Weights of a small image autoencoder.
Model: encoder patch size [4, 4], encoder widths [96, 192], decoder widths [64, 64, 128, 256].
Training: 7500 steps, batches of 192.
Data: 147500 training examples, 9.8 epochs.
Rows from block 12 of the encoder of a small image autoencoder, named by matrix and row number. Rows with one number belong to one neuron. Each number is 128 + 32 x the weight over its row's rms, rounded and kept within 0 to 255. All counts start at 0. Numbers have three digits each. After the name is the row's rms in percent of the matrix's.
After each neuron's rows are labels from the 100 images, of 14976, where the neuron reaches its highest value: "responds to" is what is common among them. Only what is clearly more common there than usual is listed. The data: dashed paths with two dots that lie on the same path or on different ones. In brackets: how many of the 100, against the usual share in percent.
# fc1: MLP up (encoder.blocks.12.mlp.fc1.weight, 384x192), inputs 0-95
# fc2: MLP down (encoder.blocks.12.mlp.fc2.weight, 192x384, transposed), outputs 0-95

fc1.222 104:176160141124104118116175091072128119155153157116147110255135160118118088152104121115102074163146168227129131092088139093166202082167146168122112137151117136087136133146139147146123157130084087115100140088110165147138139113087121098116144130124124106178117129155154126056124175104193148118
fc2.222 091:148075167080072090099124110177089084117074198126167117091076116171133095121141135159157190116141118084170152124138141151160146156189124107166084147067160101126172153116176102147112111153085124097119095103164147176075152118118156116128157117138134134153175209135127098135102150151097179122
responds to: many distractors (78 vs 50.3)

fc1.0 124:076159129129110135132116110110122100153168140087091122105142120129158108132152149106126059114145200152093131092214118136128118178117055127134074134207187199110074118160121172051108105070123160151171097104110099124138122118130152128093143070163152128191070157105097108134104126140096118151
fc2.0 137:158121131126123079092138104160129073136078118127158096157089132165134112098086148131119136127158158142146108162094136133075173155104116178086111127109119133112152095109105103131089170008155029118203110116113092093136159137168110120152136032097155114158132146116067124162125123129129103095
responds to: many distractors (83 vs 50.3)

fc1.153 108:081149111140175176185107125153107125145136119091089127085165167181156069108107106141146137081119095154153125131122161109059104182147148121177111111154177109118156122129068132171165193063130101089116146104132183154136123125104120113128131199120184128125140164119117090080150143121144140163
fc2.153 121:197162164114118161198125055123112107141143139141050167144090139166145138147118140149127079027122165124132158115143084156147128138128125106173107119116098107149171114119100114105197164132198113130160138141077119144185139120100078132087152187081119114100165126130130142143130155157157132125
responds to: long paths (61 vs 33.7)

fc1.54 141:100136149165094091180136186100143140162158127193090135121140137111149164091122130133118126060163138093106144094083215134094152143122161124137156124127128107156120135159120126157161093134191121108100129096112106135098164107155176168122105020080109184087121082131139121151113112134148180152
fc2.54 116:139118116140129143134061171063128149104095149127144130138140109103115142143169101104142106064160138108156131151133122143105080190113160091145110124124153166155151095126166138107112191174174142165162190107144104122105128124012078108158128071161128138125133057145159133119093112096076095146
responds to: many distractors (84 vs 50.3)

fc1.298 125:074156113156154088155116128167067167136123107132076161117190123104106130104178082104129225135096161079148094114086117159094126153097162071164138132155149152095173118112181126108167100137122083124160153133112084180134111124171163167164082102109090089078147070126175073144119106123114172196
fc2.298 134:191125113137184137153151162077119146151108118081109104136165129149129137178202112130074025088134151108113125131169122123147152149116193073155138075180111180168150159132154153145145138096157135110146168128164102102108161155109073123104151080044198149126074132128141203129085122193133154134
responds to: many distractors (79 vs 50.3)

fc1.374 143:101203099130091131158170220096144116132155134098197110126107143104155096099139131134132171143165105160162106140111146101100137118135162067126142161067033117183117141142060133097126117190122079162080114144135127148070134104101122084073101122049089126083173125165103129088095098202151090134
fc2.374 108:166137129165140120119205156130134144103140116078135099062138179147142144127144099142124098066117143112116179087063102146183117116135137099132146107160162149160116184116090112134052137135082164157058129147084115171153137126146079153125131188184087123128157097125176128108100151112116137162
responds to: many distractors (79 vs 50.3)

fc1.72 105:133127093131080057133133109144134127122133163071169099099202142089072136054082097160136150103157125162169126161154142135153157126093079130134121140073115090188117157168130122151141122080104124154133137119157163140078178125139116142142126147165163138140168169070143109161134153103136119171
fc2.72 102:094097159119112149109171192136112116169126060152131170097101108147156117106101120138131133053104125153098126119117139090113154168128121061140143142106192118077110100160076122151181082125154184112152165128180081175055147166140163159140125148137102116142079107102132127159094115131107112168
responds to: many distractors (76 vs 50.3)

fc1.330 094:166127084175109141126140136163166058067105093112142179111158161138164132221189127161133136078110077115078125174120111089171182173158120126103106113132128157137149130133132151118120164207187102126093139119119142084109096129131161142136113206095114126120139115181147127163130181155122110127
fc2.330 094:135120143097117099128133158084112108100147146123135175180126128139149145065164077146109179118145079096215181162142105062186148121116170125123096130157123129131109146112170105113097156129186206114135076134116138122122107141061135138189123187106175154109136137174152112140157161109112145179
responds to: many distractors (87 vs 50.3)